python train.py --arch="ecapa_tdnn" --model="sound classifier" --dataset="phrases spoken by 400 fixed synthetic voices" --train_examples=39062 --time_shift_ms=100 --n_mels=80 --hop_length=160 --input="log_mel" --spec_augment=false --win_length=400 --targets=["speaker"] --num_classes=400 --norm="groupnorm" --activation="relu6" --weight_standardization=false --depths=[9] --kernel_size=5 --stem="single" --widths=[128] --loss="cross_entropy" --init="torch_default" --optimizer="muon" --muon_scale="original" --lr=0.021 --momentum=0.9 --nesterov=false --orthogonalizer="newton_schulz_5" --adamw_lr_other_params=0.0011 --steps=7600 --batch_size=128 --epochs=24.9 --lr_schedule="cosine" --final_lr_fraction=0 --warmup_steps=220 --weight_decay=0.009 --adamw_weight_decay_other_params=0
Rows from block 3 of a small sound classifier, named by matrix and row number. Each number is 50 + 10 x the weight over its row's rms, rounded and kept within 0 to 99. All counts start at 0. After the name is the row's rms in percent of the matrix's.
After each channel's rows are labels from the 100 clips, of 14976, where the channel reaches its highest value: "loudest band" is the band of the loudest frequency at the time of the peak. Only what is clearly more common there than usual is listed. The data: phrases spoken by 400 fixed synthetic voices.
# c30: last pointwise conv (model.blocks.3.c3.0.weight, 128x128x1), inputs 64-127

c30.74 090:35 33 39 48 36 52 36 62 69 65 53 47 58 45 38 58 58 37 42 42 44 54 32 46 47 83 57 49 55 39 40 47 48 52 50 46 47 42 76 59 44 39 57 39 56 54 45 45 40 51 58 36 48 51 42 52 54 48 33 62 66 55 53 40
loudest band: 250 to 500 Hz

c30.11 101:58 49 41 58 46 46 53 42 70 31 59 57 48 54 45 41 50 49 50 51 52 65 42 58 45 46 38 30 49 58 63 33 54 60 32 60 39 60 40 48 53 61 49 68 38 60 43 31 52 34 49 39 55 45 57 29 63 46 53 51 50 40 46 35
loudest band: 250 to 500 Hz

c30.53 116:65 45 49 49 43 54 47 41 44 60 55 52 41 41 57 42 55 47 50 54 47 50 46 48 51 51 59 52 58 42 25 46 59 48 58 41 46 47 49 58 55 44 50 49 42 43 62 43 43 38 48 55 82 54 52 99 52 57 43 52 29 45 45 46
loudest band: 500 to 1000 Hz

c30.94 107:41 46 37 40 41 36 50 49 54 81 39 52 40 42 40 62 76 45 51 78 33 39 54 44 50 43 51 42 48 52 63 41 44 48 60 40 64 35 50 46 51 46 66 56 46 64 51 70 65 45 53 43 44 45 55 42 65 55 47 48 65 43 62 59
loudest band: 500 to 1000 Hz

c30.64 102:47 56 54 59 49 46 57 49 54 44 47 36 53 39 52 43 28 49 39 63 36 74 49 57 44 56 33 41 47 67 29 56 34 48 48 32 56 45 42 45 46 42 42 56 59 46 58 42 55 46 58 53 86 63 35 90 58 40 65 47 36 51 51 44
loudest band: 250 to 500 Hz

c30.95 112:41 53 32 55 47 55 41 59 52 47 41 48 46 42 62 48 59 40 40 50 39 43 53 50 51 45 49 41 51 55 45 38 46 45 62 32 36 55 70 57 55 72 70 47 49 50 65 48 45 59 58 37 75 54 28 84 56 43 62 58 44 41 44 57
loudest band: 500 to 1000 Hz

c30.56 077:30 45 45 58 46 82 35 40 49 51 53 46 55 52 53 35 53 55 49 40 48 56 40 45 50 52 57 64 45 42 53 57 72 34 56 51 43 57 55 39 69 50 45 50 51 26 40 33 47 50 39 50 50 41 46 75 29 58 39 46 59 49 47 46
loudest band: 250 to 500 Hz; 500 to 1000 Hz

c30.98 111:40 35 69 50 55 49 74 59 51 32 41 49 52 50 57 69 47 30 63 54 54 64 79 43 36 37 40 46 53 53 68 49 38 66 50 43 56 50 63 41 43 43 42 47 42 46 52 40 68 43 53 57 52 36 59 46 50 49 56 57 36 60 45 63
loudest band: 500 to 1000 Hz

c30.88 094:35 54 47 52 50 47 47 68 41 47 63 52 68 42 63 51 44 46 46 41 54 45 48 51 48 44 46 33 51 42 47 41 50 58 61 60 65 44 65 48 47 50 48 39 39 47 46 55 49 55 48 55 71 35 60 30 45 50 60 51 37 39 59 48
loudest band: 500 to 1000 Hz

c30.37 117:49 60 37 61 35 45 72 42 40 35 52 57 53 70 48 92 30 44 30 38 57 55 47 55 44 56 61 46 47 36 27 44 73 47 50 53 50 46 43 41 52 46 44 44 47 43 56 40 56 41 56 53 60 52 51 57 51 48 52 70 52 51 47 53
loudest band: 250 to 500 Hz

c30.25 114:56 66 34 64 51 68 68 28 48 37 30 60 38 54 47 62 48 43 35 43 62 60 54 40 42 51 33 53 41 56 43 63 47 55 46 53 49 68 65 49 44 55 42 58 38 41 51 51 46 48 50 52 42 36 43 53 38 37 78 53 42 54 58 55
loudest band: 500 to 1000 Hz

c30.97 107:39 35 55 44 56 65 64 60 68 46 47 58 53 52 46 48 45 47 57 61 49 47 32 48 52 45 51 41 57 30 56 38 53 61 36 56 50 59 53 50 62 49 49 26 55 48 46 64 51 49 43 58 42 42 40 43 48 36 39 54 56 52 57 80
loudest band: 250 to 500 Hz

c30.78 102:55 60 39 61 39 54 48 32 49 34 54 42 47 33 53 53 33 57 24 49 42 29 59 40 36 56 62 37 55 55 46 49 74 53 37 51 44 46 35 45 68 50 50 55 41 66 52 48 59 45 51 44 24 46 54 35 59 54 54 41 46 48 52 50
loudest band: 250 to 500 Hz

c30.69 108:47 51 58 55 47 57 41 57 53 48 43 55 73 68 49 54 37 53 43 56 54 49 69 54 61 39 43 53 38 60 78 51 67 45 61 50 56 54 42 35 32 51 41 61 36 58 50 40 49 34 45 51 59 52 58 50 51 49 38 46 44 59 46 52
loudest band: 500 to 1000 Hz

c30.71 096:41 37 44 33 49 56 50 55 52 61 46 58 50 33 46 46 67 50 57 60 50 77 33 43 55 45 57 65 54 45 99 54 41 64 37 35 39 46 45 43 39 41 44 42 51 58 46 59 43 53 43 57 43 38 48 58 59 59 31 58 45 53 59 50
loudest band: 250 to 500 Hz

c30.121 096:51 51 47 69 62 34 30 48 51 45 53 64 53 59 45 60 48 47 45 55 64 44 56 40 45 45 61 63 61 79 44 34 44 46 44 46 70 49 59 61 40 60 49 50 49 44 53 46 34 59 46 55 76 56 48 35 48 37 63 45 50 55 31 54
loudest band: 500 to 1000 Hz